Rows from block 3 of the text decoder, named by matrix and row number. Each number is 128 + 32 x the weight over the matrix's rms, rounded and kept within 0 to 255. All counts start at 0. Numbers have three digits each.
# fc2: MLP down (decoder.blocks.3.mlp.fc2.weight, 128x512), inputs 412-511
fc2.1:091073181092150167065136132140092097129145146101094140139143127173146126055101133129083122107146181163171173107120114123140102148114123153136083122112172179073120155151166141185096098158112087116086099127123134147161143145104131199195166116067105095103096121158122167129092109110105199118072145130133
fc2.2:143116136168119098129147132183127211145144161077168172119111109149093054149147086139176108095136093102087095153092061193143148135120087163162132106130123121140181148165135101074113106130134086152107118124076100045153107103144104164141204103081158201117090104096174108097092122099108138111079125120106
fc2.3:153121072114142072142064159103144100137171170153128103140138167093210095088136151142127083096112146132103200085138208116143150158170139110085139085112113070124136139104086049161150097117177118136156220128146117149148082131097116143116140110159096097086104139114151167169124124087133101134117109112169
fc2.4:114130176120130100161094093154143130163141182132115147109111119160131112118149165137153139065108125170079068102132174157121096090085151176120136115096110154152087194139179158146169095127102146126152128156208074105143152122160130132054124188149113107172122123124156154120140146123108152107102147162098
fc2.5:091127133163136079137178137173172126135113153066109114153141098174077166136143138170149099069092131120074135138084140170194061122095122172084115147094183129086147126120110169160136150115122132088173113140120127106124080117124146114118175090090153135126135169117146170133103103110130174072127195047105
fc2.6:111142139098105179098147082147073131135131176106133131140180113153133146178126112120134202118145130200164104156078114120135154124081106148113125154149156115136113109121073128071142109139157115137104181115111153091146149146150139066063110111102115160051118189105158157154117144164093089142096061125147
fc2.7:099170125099086141079124153109126138128109114188168049079084117137134138198098129164095107139120134085102124119086105135140122133116133145117158162078101137121231154108157174132093183177124193155158092073128216109064111164112145165135069067085135113099154143087187086097097099093110139178101020085116
fc2.8:138121096076124175108141102124140161143174111142152145116101097098118151104102181181148132103082172090071106092117151174095177143130123110179140164186134130180151133137112125145151201142108119138128091097082154125124149119166147175093089087087179106135139085136124132147126149155123056086103115119124
fc2.9:156114134125143107117091149102112170152127136054133151096125140183128130134136113142173124086113083103148123130155107159140119166075125140132149146126116059106158125128107154152178135127157108165085157051148141085152188090127156130098071170187107177192098135076090125119170143133126068133103111154105
fc2.10:174157159140094178131169145103142127145153142101100122110169071110125158107139132132126156143082104152181108090180094081112121167073095145150128159086111079104122170131109141117114053130151096102119158143141195120156113121193139082106093134170100157117130098130123123131113140089144094089116097154085
fc2.11:117148158094091086140067079080113136116130151137099150158144178143110177190113209157126142144142113084151136035119034132135108116120112103139129061133166132120112113159120117199135162137133088088103209115079126052133135111111135138127127126134166170151111118136173141148155155188158167123077149167111
fc2.12:149129067152197114129084104084082095093137098115141106106175155120158143142055169158057162124117177130152107133134148076165155086093076132141076148096096116155155169152148137126089132133141113118115187099154074190091163113136121137194107118128166173151110145125168170050149151091138105124144102165129
fc2.13:134076112143098129132154113074088131153163219102107123160130149175129136089145082140130126107165132156131144111090174083063100095118145175071156125143158165119116113080109132113133169081164156123121144131156158180138102079109135120123216136156107076116091148129130124150104141077141105170133093132183
fc2.14:052145203121119132174127134164173145169069172159087156157152094104081155097159145134128116130086142126168115116170099129124175188092125198173209107116183077071148135128121150090175134155098161090105157116130093157076131170137152110125155108140130148134145111158124108160082165137191113132118095101064
fc2.15:145153100110132196071149117104142129104198178075136134085163090147150138140107083112148108221143128088131082071147129180121078175152159135155134113078095125091115193093104148099135105045110162155214150092099186090134133141109155131152129160130111154159119119143111155140109161109156071053144102114107
fc2.16:134143111106127146182148113124151097129103156093146132108144138175130091142093115123139123138148098123109135067076159165107143101117111098150110105106114153144069098145095184120079146103138118116140087180190053074088106138158122160157110158137143122201117100155138073121131135054146086148113085139084
fc2.17:169089119102112107109119145175152106089099172113125069138088092133201188113060114117135131198093109103173162153157082104121132077133079083056146131040121112087128121135114136082087147183159072117095109119136131095167106133127074150135132077118148129093091143116133157092105131084146134124135133157132
fc2.18:166149166093153103105089132163145122138137119119120119111135138132191132125134173149057155158120116063150105116113113158082149099125096090157152073113187057129078093110113108131133125117107131101107084101090098112150143075141101138118147112190147168148120085144157143112154106184153117133136059139121
fc2.19:112193159104122164149140143154118157086095143119115098175162105152131153142137159082116126158173105120124146116131138161097104178183117213132141117081119161145165170103116118119114069106071145161121141139105178124174146177184132098149179135083124105102118132172167091126088127094176140161137089110099
fc2.20:097112124111154088150091084209115164172135189131093077141088138139143058116099102133107044110141097169165137189117098057152199126154142188142134135139076090099143156191143107120144156119103099161084109115089117171103090169161093073131168131133155116136153181074133117124152132134176141138109141120105
fc2.21:169095125103111095131116107148143076103116109128118112108151162098163139163123151093117122117166080129204158112150126172173100057142144097074138136128100119108160116102098171079121156129144119071210153122156113150162068120097141195127126092122162082114140152152089161131110137106151160113115155142170
fc2.22:161132138161125133171163174135104134136149147132092088077093145145147129142143082088117176125155160119168171065111123120146162129136166096185171159154056105124121109082121104134143132073173134063123113075082136124117109079153120098189176113163209160135045166139159147175127089156111127103118140102122
fc2.23:131153107140136098107111133113132079087158077153154136167098145136149156151119159148155063161149087125129140125118164130146093103146087051132118138123116070188113227110220131155175103152129092123098110135075127110143083137187067183093119043106134086136198113156217098135134096197146066070068100093127
fc2.24:116137077095111100155125085083111151176127212152151115188070127135188182115162146122121140194133103166164117106207091097107087118169115102136177172047128119146123108082187115138079184090120165187123046069127160132167141121133086084175115143150133101169118193094101117194128124090090169115172069110137
fc2.25:099138083157174086152092130148164153149113128064125134153147136180068159079083115118146107099204144110124172039137089153101130123123100065127146121099078125140092104193171184035134125150152162143172091121133172109085105128152126092143057104084131116143102160107173187155130094067096160117175116146113
fc2.26:185189113154071177133094140134080142110133129158121118114123100167115180186135102103152106116179146169100122161176158090115159116170124116087139133164123126149120074176165146123122086099139159170158107151168068066104121082135088150142098134113091090166090040054167133102108143145107123126068125124183
fc2.27:142174108148133149156120117107138155139113145103126090113105123156165171106107125151160092125100110147125119110111106185074134102125121130108149060102061105182142103073121041143182134163152113150210142092090098136154109076093116152113138160116104137086124128070170158153082138168099145107091119172160
fc2.28:129097172101161164140093133147139138139149163142126122156122174154122140108112103128105161108141114133123178098097101144093149161172132170123157144163135149122136118130173151077130124118128083101172143084121163127110088156096113145187158110133112124131170151116108147103108106093103076146096108101146
fc2.29:109141152123137117150142092127128111140110166127133154113119122142121119150155112154110074144091171133110077123098091156070145132174189170046097110154147159166143110146116147125057152159086128099151147183148123169125119100143101062126117124122145126112129174108134116084134137146161115148163127038111
fc2.30:191134077138154071176126099127095168085132147147115045095132167093149055159196157115127199180151092112164100200151110164103107086192069040031044040106060095079144088168047063106139134121119093141114128156129079107177112094157105111077175159157048131097082146137095145130207171126150135116171093152150
fc2.31:139135103163154133109115108122190110084116065154128120086166149065144116134101089136107144150116140113158104090119081139119105113136142119093134116183109125154203124159122081129098109143171149115061098120114116078063079154158113109140156168140158051158086159166178120105135088140094114086093133135118
fc2.32:176129112099082120060152167128166120116112084098165115174213106089140176131096176161208082080133147097163086058104079132089079126127155142152141133147120168132135157129088140113064114112134190184131144115108106110132113123151115104114116114165081095127156089192099098167152124097084101072162178132090
fc2.95:107140131090116150110127076135154142205091128153093070177115161110201058140111199244156180112106127112102162138113098188137142106113186118131116092091179114110178148082050083138140160162086105131080130098152149137166159092072116153137111080078062125083091047135143155141117134125162175165073071103143
fc2.96:188076072138138113071137156202087111127121100172174163073128133211191102169131072154114149090197093100113152157084154168079117127162143129090048113139192134186069145165104138147187144078189152138136157138097084122140100118184117169098177050087085128117144146174105105143149155146155065106168039171121
fc2.97:158105090138152111086129147086136181188160099123151171154111159105113133153148138071119072124123146065156198138145130098160102091154166099065148176149126147144176101077090176076167131118122151118193138088137122159109133111126105071117087161130084153164107105128101120111178157129130090139103128113168
fc2.98:147096183143083171137162072126124117123116106113128171136081147083084113076176089166138136128083111160172143176088152132118148084141136149125161148127170128164151181112115127110094143127135100114090101144148100176109151142124130144160129135149123102080123147135107124178112125166158145155134118119115
fc2.99:178101102146182094142119148132116112143103075145156123138091107127094079173144151097164167063155122097088134176107120123087174122025076122122122097180156192171076115098140212138173139095124157144140157105074109115121149121113124179143077126090083093141142123164156170083135099102142032132171210113077
fc2.100:115139151115139116182110090076152123121121168164126146150116139115157075176132142228091152151148132128170137158069153114136109111142143178131087117133154139122121118179067109133133173106161165109161159124069128129153150080060117139083169094076150114136137149153139120108088133119093112106054128135116
fc2.101:162107108122134113171151158140128104072108133138101083109134104137170133061149163122178148111074125151206194144192161178143141080095123192093131154088154161115134127169106139134142129138118119140129093131140147078105128091127121156118106168143144163184152153172143113112112108078137156053103184110175
fc2.102:168143073116159121096086119149115132170109166164159118166105146125098155144132126157141101100114077059117106127103160106143113055112096126138166137146156170146120080141145150145107185134083117139164052138090106103133169133086193148151091108165087136102162093184150083120096107043121104135091175074124
fc2.103:054102113185132142186125194087144169192133160121159113177130095141131102156126075142076179133185116149179028134154163140078075102078157173126132173163151174123134069169139150104129150133097122134114131122157157167150160144110132129137076058157125101077158127165173171110087126135147127164123126160161
fc2.104:107112158080129104161172110204088102156138127167155103122160153121113101185200160102206182094122153161086151160124105133147104092086135089144128141163108121117117126154118080085102086059179194089187117141090177129123184089121124117124084091143111136176030120069082109104137172113155129147106142149078
fc2.105:132148077136107101164113138119127081166159102137091110083176180165157106151117148162062129148134150163171203153179141112123149102133168098084122109128192080154100147151151148063143115154199152156200132168104153165169142079169114148175130141117154139127122112162094154166126133071149137138128121167092
fc2.106:117076159127122173173139107139114119098193050139140132070053119122126097181128140126119118118130182158197175060108156106161141172142153151162099143137201127101073093131088082147113186103114099120138177148034169185127157113098098169182113163113150079191101131129099123138186073107167116167094169136103
fc2.107:164149124163138152121127138188069168127117097145139124117146154063129147117181102118099092181119118118162057120139105141111174102093231127159164113141089115114105187142132127101098169125066156174137160139175108164086058109151097104107091173165130121125119161123134170155097129114079127136096185158136
fc2.108:110119145153097092049159077107157088136106190158157069142113160100182038117118126176128157148168128094065098149134087086145108106139188144128121134068154160080113096191067120129169085114105082137173170132131119149095168117078191099057105119160153194137127134080121122155120115107169123161097212172132
fc2.109:161166065128108147156078166170136147165151111125076044144151125167168185136089135163124122096097147179152154102207157173130155117157129169116091099178094155147091157122126120117069090135024174172099107108143108119108139121128129066050123099178129158095150103099076136149104095127131101105163099157178
fc2.110:123087150145115093120114126132136095082109130090107136105071162136092095137099098124083149212096132103139112162126111166103172093158137130093114131188117121129157120173070101086168069122138146129081133146104116097162091112163050129168172122122107180149090155140139174126176114104208092123127171117101
fc2.111:083173100146133075125166212138092144182164096168186115126176073126123160152107126098104111091118120108141145090139107162176102104137168175147127121159124059148172130089129117108176125107126155134150170115121171128092037143161156154132147102102140114097094092179164142139120142145155074155153135117121
fc2.112:095107148118168146147054124103152138144145118150132125136176118112103145136166160196214124165163134133123079086160156163121152116116133122119157115142117174110131129155184094119140152120117140193150123075113095110158111153109080147121115103154110117144164102156134089115114153161090090102163116101125
fc2.113:086117159192136116086092111130188111082131135118138191102120101106161142103077144145132163126151073108146126095126136149142129132153091104133115133121126121119195107125123166106133124156210157084085134041118148112140171131137159122125123152139191134139130144112134181119146096139089132129208103094138
fc2.114:170133081097091153139098085107154164121135158177172097101180156155188179039085096139099132090165110157127126114131138104120101159162084086162136130089098099115142138119177152162080130125114170154134072119107172144161171163136102118155086115169128126182150159130164107180160118087147135162131136161168
fc2.115:113128169083128138144139071157166121117152246095157155161162121142140131118144110155123111140103129134148151141136085098089166175141140138140125136127154121126111123172106180158056143136081149134098178161165070114105126181110109113159041148116165186159162121122138176136137123117136149120151097109049
fc2.116:107075142067046104155122128115115092158181169146093092095148101117124141121136145174086155112115135115157129140154108126155163085140119104113128192108151092146103167100080076164145153097131164110119175088180138154123117182111094176149150101113140144129132166149154138167081113176147151129114179136122
fc2.117:193086154102088186133117160164126166170136149098155120106107086092157115193128133123154097137148125130161100157128177140152173142073134139161147102104116164168100087118132118141133133153133161094091125169140124121116123092090111184162109129075115149130069099079137124142122170128101167145081165180137
fc2.118:107096203092098121138120138082144102197108150168185062128135176100093099133111136130131106113112143108111202120118099071174143114125103166141130094164112108096093098155136118146193135179107108139148110071152117165102141144131170146112146157157163139170085119076098127116158123091142130114099202154196
fc2.119:129159154131122182139068144141140116164111163129126131151103146132164133149062114050091120091116093140089118158112135114137132134099095084139099135130140074179165136070136082115078114154149146123156161120121157135181144121111151173121174161079091157099166098065161195144126092073151100158128086116096
fc2.120:164117155118167137145080098155112174151104129083117145104087118179130159151151065121128123165146106138099148109143138090193163134160124175126151143124096149194049135160173117084076115116102122077116125148095119125132094161125134108145092138113113140093130131077188087160128157185128129092077064131146
fc2.121:173155096037120101099176177074149163140162195136137085090088118126150174121172093172101205130155116162125175097159217200162099157100119112183124095131087083121110180063126058152136111117125121146116116098148163093109153096166159145117154139151144176129155106096146134139152148102134114167089116104179
fc2.122:144161145125142163144114116123092129113156091115082153141083106161140148112103142107086130142159160147141146121119100111112163166140119091110146077081162141112127191127170108178152111175104090124151140128169117160146096098179069108109130113094088134160116127151082154130100068086140142114145108149132
fc2.123:108170183175127164092134170117108075092141161066127142125109101159113173164095162099131102108103064126165167152167116156110205116080117096087160114170138108113156143132125141135125098172074132089121116125097159083114145118112111145137175120132126168152146125173158204103113141104125096113100103087168
fc2.124:126160125160136094132110097124129121149139113054145158146170197076098085122136103132107151132073129115123109095145107129119101119135140107124089069106097132075125112147150102101133128110157091158137152160076147112194152155118119131108089136176115141108151143249156115159105114099106117134089144062102
fc2.125:114142173142124148118150136101176165122147101126088155135114143143116124142133093147187177092146143183136143096162111120108140128070111108105124136107129153091145156117131094096149141106116215080065149153202129078113113115141131091076170151145127111079176151121126155146165096069126145199136128071115
fc2.126:175144154137123132145189090092138157135137067128091194138104111068139077091168065130182139119140163120148150076143154092079174160148157116172164173192128117111153181121096223078074164141084129111153128101121156131181148104116113106154152074162150118113119097145150120197085075126103152162109133065092